config = dict(
    arch='unet',
    model='class-conditioned image flow-matching model',
    cond_dim=128,
    num_classes=12,
    cond_dropout=0.2,
    logit_normal_time=True,
    blocks_per_level=1,
    muon_scale='match_rms_adamw',
    warmup_steps=640,
    weight_decay=0.03,
)
Rows from block 2 of a small class-conditioned image flow-matching model, named by matrix and row number. Rows with one number belong to one channel. Each number is 200 + 30 x the weight over its row's rms, rounded and kept within 0 to 999. All counts start at 0. After the name is the row's rms in percent of the matrix's.
After each channel's rows are labels from the 100 images, of 14976 (inputs lightly noised), where the channel reaches its highest value: "strongest on" is what is common among them. Only what is clearly more common there than usual is listed. The data: procedural textures in two colours, tilted and lit.
# convs0: first 3x3 conv (model.enc.2.0.convs.0.weight, 192x192x3x3, each kernel summed), inputs 0-95
# convs1: second 3x3 conv (model.enc.2.0.convs.1.weight, 192x192x3x3, transposed, each kernel summed), outputs 0-95

convs0.145,159,192,182,229,188,200,280,201,242,219,192,181,191,213,178,188,190,163,208,192,207,208,211,195,165,223,236,200,171,135,237,174,176,180,194,210,202,261,199,185,152,222,197,219,227,190,202,189,198,204,201,70,193,178,191,177,179,221,45,219,189,196,276,183,217,253,206,193,217,223,194,147,214,194,183,209,242,182,188,187,228,193,179,195,193,167,194,196,187,203,191,221,198,183,167,180,207
convs1.145,178,221,210,154,241,204,164,219,286,231,210,198,187,132,208,243,184,243,202,179,185,213,173,231,199,210,230,189,187,219,188,207,192,191,197,214,198,169,191,146,138,224,161,225,184,183,209,181,221,216,179,230,235,194,204,161,211,154,264,200,230,188,148,194,194,187,178,178,182,201,204,211,205,230,294,173,158,220,195,169,214,188,182,240,217,188,283,191,220,202,189,229,198,183,210,220,191
strongest on: purple; ground colour: purple; pattern colour: grey; pattern colour: green

convs0.127,079,296,169,205,162,209,173,256,163,182,186,189,196,215,176,184,180,226,177,197,264,204,199,178,202,188,191,191,203,206,206,185,161,188,74,233,197,168,164,277,232,177,160,180,125,218,213,237,206,194,200,229,205,234,164,173,135,232,163,182,200,232,170,236,177,202,182,198,174,189,220,154,232,219,203,198,213,184,209,228,235,170,181,207,177,253,242,207,154,208,202,229,238,187,164,199,143
convs1.127,087,132,234,207,146,243,212,246,208,184,264,186,216,191,231,159,201,200,215,174,199,189,230,211,180,163,242,200,223,198,253,134,186,185,262,166,209,222,199,176,160,182,153,206,234,186,215,204,222,229,203,183,213,198,231,208,202,208,217,237,215,189,187,205,205,165,227,202,237,153,220,229,174,237,161,187,164,207,196,208,212,162,211,212,222,160,253,161,263,278,200,186,169,228,176,195,135
strongest on: furry; brown

convs0.165,104,214,204,198,157,222,170,213,194,219,232,200,191,146,171,162,225,196,163,201,209,148,207,158,191,200,224,217,194,177,268,240,204,206,226,199,198,136,204,242,187,195,218,184,193,201,244,184,189,179,210,125,209,194,182,323,200,231,138,195,212,200,132,194,189,233,180,234,197,187,193,169,158,193,185,122,238,214,166,111,158,173,189,227,192,199,219,174,202,176,190,202,247,201,226,177,179
convs1.165,101,154,199,216,207,201,153,220,288,207,198,200,220,148,207,224,235,191,242,174,156,186,323,206,183,217,229,202,236,236,195,182,253,202,208,215,144,207,196,217,220,180,214,228,243,153,196,204,186,243,197,167,199,222,206,115,202,210,168,208,206,239,241,199,190,173,243,195,234,220,180,248,221,177,179,159,199,200,206,128,189,175,235,229,192,208,246,198,216,215,211,160,229,209,164,261,220
strongest on: furry; black; grey; ground colour: grey

convs0.151,114,187,190,221,203,238,187,220,196,210,211,215,219,151,234,186,235,212,222,287,192,206,193,177,217,163,202,193,194,141,215,198,207,168,206,152,222,146,181,236,199,189,210,163,178,221,211,156,207,176,245,278,217,177,200,82,213,182,173,183,216,215,164,182,213,172,163,166,172,199,171,212,202,191,161,183,169,192,193,229,184,214,166,198,158,177,196,163,231,225,176,159,162,210,177,143,197
convs1.151,075,233,237,173,200,242,217,198,246,218,200,201,174,198,185,215,165,205,208,208,136,191,164,227,228,197,180,241,191,201,211,206,236,220,95,183,141,207,188,188,149,220,192,213,162,181,169,257,219,217,194,191,218,228,246,222,241,214,171,203,234,187,233,259,185,252,176,185,201,191,222,170,177,267,207,202,205,172,207,281,156,175,134,182,228,199,164,207,218,223,194,190,226,175,171,210,216
strongest on: white; pattern colour: white; ground colour: green; ground colour: black

convs0.152,077,168,210,225,228,183,241,200,171,153,170,200,256,195,172,125,230,223,207,213,211,187,196,202,208,170,232,249,182,211,214,206,263,197,205,216,217,115,156,137,163,164,153,210,179,179,179,185,219,200,196,200,264,194,194,254,220,165,209,226,225,152,211,180,186,191,180,127,174,189,149,219,162,171,233,134,215,210,215,199,171,269,253,213,208,180,183,138,228,199,196,252,186,250,197,220,192
convs1.152,066,256,228,197,211,188,136,218,169,260,207,238,173,189,201,213,205,213,166,234,198,202,160,190,212,197,165,183,181,181,199,225,159,191,172,159,199,279,214,246,237,231,217,143,158,151,248,175,174,264,237,205,182,195,185,171,208,215,189,171,195,230,189,228,207,236,163,208,236,195,177,146,209,215,173,190,238,200,250,250,197,181,143,174,232,194,206,210,218,207,226,212,227,250,210,203,218
strongest on: black; pattern colour: black

convs0.154,111,227,240,201,160,202,161,192,169,169,198,175,183,195,194,212,200,211,199,184,200,195,201,188,197,194,226,137,187,251,136,178,225,234,179,187,182,238,206,189,163,259,192,187,172,172,187,193,176,188,193,173,205,200,176,232,182,182,306,215,228,200,194,207,194,226,223,192,186,226,226,194,201,211,252,201,168,224,210,170,190,239,200,173,188,227,187,224,228,204,217,192,232,205,237,219,235
convs1.154,136,162,173,182,166,205,208,208,220,224,183,215,187,173,223,176,167,222,160,197,204,183,221,220,185,236,179,237,215,263,226,182,200,199,160,177,127,221,204,197,301,181,255,183,225,197,193,242,203,210,228,203,186,230,205,238,235,209,244,196,199,222,186,164,209,192,255,216,239,156,192,180,214,188,158,173,218,183,221,168,187,178,191,209,228,229,151,194,159,205,185,220,176,159,180,189,217
strongest on: white; ground colour: white; orange; pattern colour: orange

convs0.62,122,182,241,190,212,195,229,199,238,207,160,216,206,223,222,183,203,218,186,212,186,256,262,217,221,200,228,177,203,182,197,193,208,205,133,216,197,199,206,192,253,232,243,236,174,222,249,272,227,202,205,241,238,238,176,216,203,187,207,191,174,231,215,213,193,207,268,243,200,195,209,218,203,226,190,172,207,211,200,201,211,226,219,217,214,194,231,266,172,210,196,213,181,200,182,235,257
convs1.62,140,189,190,222,217,218,200,219,183,204,227,196,188,179,165,210,180,240,199,180,198,152,250,234,200,190,211,235,161,208,186,194,197,200,117,210,178,231,212,140,174,200,180,189,173,217,138,242,209,162,224,216,135,216,185,105,168,197,215,183,295,238,191,218,194,238,262,232,170,222,212,229,242,251,180,212,217,201,185,184,167,200,167,219,217,219,210,182,166,213,146,160,207,178,229,220,163
strongest on: seen at a slant; cracked; bubbly

convs0.188,093,210,206,213,183,180,173,204,215,180,174,219,218,180,224,214,186,189,227,218,218,215,318,230,195,240,239,192,218,202,211,216,169,198,152,197,231,259,197,223,222,262,226,157,174,206,183,203,183,209,188,194,205,261,171,186,198,209,171,133,192,257,177,197,172,199,222,221,232,230,192,232,190,179,199,231,179,142,186,197,281,206,184,205,171,171,212,217,124,202,171,170,189,199,197,191,167
convs1.188,070,180,165,183,174,246,233,195,199,189,213,202,212,247,190,237,209,180,220,208,205,319,174,218,226,168,192,223,194,257,220,168,221,252,170,203,152,145,213,153,195,142,201,191,179,217,274,186,181,186,220,199,178,144,229,202,221,233,233,186,172,223,223,223,201,198,225,187,187,200,218,186,213,250,237,192,229,233,203,196,170,186,178,175,241,209,202,268,266,227,203,155,217,210,189,199,217
strongest on: seen at a slant

convs0.86,073,243,170,219,187,106,197,203,156,234,207,169,174,168,206,154,227,158,198,209,206,149,165,149,215,192,215,165,205,209,208,211,230,196,161,209,215,169,224,212,220,223,217,245,236,186,210,215,216,227,179,227,199,229,258,179,239,223,191,227,212,181,182,204,188,186,232,224,207,202,204,210,199,184,234,184,236,204,233,227,188,246,175,177,177,232,200,204,221,187,205,274,115,197,225,205,182
convs1.86,078,173,200,199,185,241,211,207,195,156,220,167,149,200,196,254,218,180,188,250,140,185,173,214,182,164,179,238,202,221,206,177,167,188,250,163,189,229,158,183,181,223,267,216,195,198,292,252,164,233,230,215,191,191,274,224,174,217,237,184,197,208,228,223,209,224,173,215,219,218,201,177,198,143,211,181,200,192,186,170,211,262,174,250,158,176,178,165,197,280,176,187,203,215,225,215,179
strongest on: furry

convs0.83,077,212,193,141,158,191,167,154,171,191,183,148,214,159,153,166,180,184,179,181,221,273,135,226,191,213,212,228,162,202,212,224,218,204,147,228,193,170,188,212,205,206,295,183,213,191,151,212,239,234,240,157,188,224,179,167,223,212,251,209,204,194,233,160,229,249,200,226,214,227,168,201,209,202,197,199,211,216,216,212,193,181,224,183,221,209,196,193,143,176,159,201,209,157,241,214,150
convs1.83,078,156,228,196,251,238,228,231,199,212,216,182,301,188,255,201,195,186,233,241,238,223,217,206,192,193,187,154,199,265,191,183,228,179,200,165,189,227,187,188,209,255,146,173,162,222,230,203,236,233,215,216,230,180,163,224,223,215,198,247,176,200,217,139,172,210,209,191,155,207,202,222,210,189,193,222,244,171,169,189,203,212,232,155,193,175,157,154,187,192,215,212,264,190,201,169,202
strongest on: black; wood; furry; pattern colour: black

convs0.159,094,227,223,163,192,139,237,183,227,213,222,298,203,266,178,174,172,215,209,225,185,198,284,182,146,258,222,184,198,221,187,232,214,229,257,227,214,196,251,252,209,178,151,224,153,149,181,191,202,196,150,243,209,182,234,198,206,167,160,196,194,205,181,246,210,201,170,169,183,213,233,186,209,251,215,198,217,185,251,201,214,207,213,227,195,222,229,214,199,206,223,168,228,177,219,230,176
convs1.159,078,159,129,220,166,194,144,195,274,185,215,220,206,159,151,209,221,164,194,148,196,170,212,179,253,188,190,223,200,180,179,165,213,212,106,220,183,228,217,160,153,192,223,216,200,173,202,189,177,215,234,224,169,235,181,256,160,233,187,185,183,236,205,223,198,184,220,212,188,173,223,184,236,151,205,157,237,236,189,191,201,177,187,224,225,168,244,252,208,158,165,115,177,180,221,166,167
strongest on: black; pattern colour: black; ground colour: orange

convs0.135,097,207,193,189,230,170,213,197,209,191,242,213,177,167,198,156,190,216,178,205,208,180,179,192,183,165,231,234,184,210,188,189,186,205,89,170,205,201,171,204,188,121,121,219,208,209,215,221,199,202,223,199,150,195,132,224,157,217,222,192,237,227,211,240,174,178,215,200,191,148,215,194,196,202,180,207,188,219,199,238,192,195,161,191,179,212,249,218,180,164,167,251,245,172,152,182,192
convs1.135,104,210,199,222,132,191,177,187,180,249,238,132,178,191,174,174,130,167,199,207,237,163,232,209,127,206,263,160,192,157,225,191,236,158,255,202,219,220,201,209,208,202,197,152,209,221,156,206,183,252,195,189,213,204,160,185,228,198,215,165,194,168,206,272,223,170,182,226,229,181,231,209,166,201,194,220,227,192,183,202,211,134,204,172,189,148,212,126,236,237,162,196,154,228,207,245,245
strongest on: furry

convs0.52,116,193,272,174,210,207,207,199,205,221,185,213,229,241,209,254,239,172,205,198,199,195,192,216,206,190,229,216,200,166,230,209,216,201,302,192,176,183,233,142,197,257,188,160,194,156,234,168,195,198,198,212,226,190,257,212,184,206,144,227,167,211,214,208,220,195,208,172,188,184,202,177,248,179,239,198,210,218,233,164,215,217,267,182,216,177,217,208,226,212,238,133,186,244,220,195,161
convs1.52,151,190,257,173,177,191,197,186,210,201,199,180,206,227,178,194,166,164,145,184,237,188,222,143,258,243,233,252,175,180,180,188,177,174,159,217,173,149,211,192,188,175,204,182,216,213,282,154,133,226,257,160,212,205,171,243,228,243,188,249,199,160,188,252,216,172,179,184,186,230,245,186,155,250,238,255,204,219,160,253,130,186,196,178,220,183,197,197,171,233,189,124,191,179,208,203,193
strongest on: furry; ground colour: grey

convs0.87,073,216,195,183,227,234,221,244,213,227,204,217,163,231,172,208,177,204,225,180,214,138,189,146,156,219,240,236,221,247,197,202,226,232,185,148,179,149,231,187,259,216,205,185,182,207,173,171,211,228,178,199,196,182,228,144,175,168,226,213,207,202,212,181,238,244,215,234,195,193,189,237,230,197,178,207,221,212,194,213,219,194,216,194,225,205,205,180,205,196,177,176,160,205,228,202,268
convs1.87,092,161,208,237,204,164,214,184,196,158,189,248,150,187,191,209,199,189,201,196,167,242,214,250,177,210,172,257,194,139,166,195,194,202,257,230,217,208,229,174,164,206,230,206,208,226,224,207,201,183,199,215,246,165,223,230,201,250,208,133,159,162,230,204,208,198,197,210,169,201,210,217,201,190,172,216,165,157,201,154,199,239,189,155,170,174,167,189,176,292,173,182,244,205,228,200,244
strongest on: furry

convs0.51,074,203,138,232,202,209,230,211,170,195,238,233,183,199,213,255,221,272,194,196,234,158,217,201,164,207,221,255,228,217,178,204,181,203,226,177,151,147,198,199,210,147,79,245,196,196,247,191,152,208,230,202,187,170,206,241,191,169,183,183,159,227,185,208,175,211,170,204,194,175,204,179,248,159,225,175,224,201,217,147,254,180,173,219,194,201,172,203,220,233,169,191,232,192,186,179,162
convs1.51,096,242,240,219,213,226,194,179,237,125,224,181,174,224,202,196,199,201,239,152,159,114,182,208,145,225,240,200,191,172,169,199,236,225,187,228,232,242,178,207,194,214,191,206,219,214,212,187,175,156,156,235,171,171,214,179,177,190,198,136,222,223,205,182,194,195,205,220,203,192,191,235,201,221,213,211,178,203,157,200,186,195,180,195,182,239,238,144,174,203,192,142,192,162,231,220,137
strongest on: furry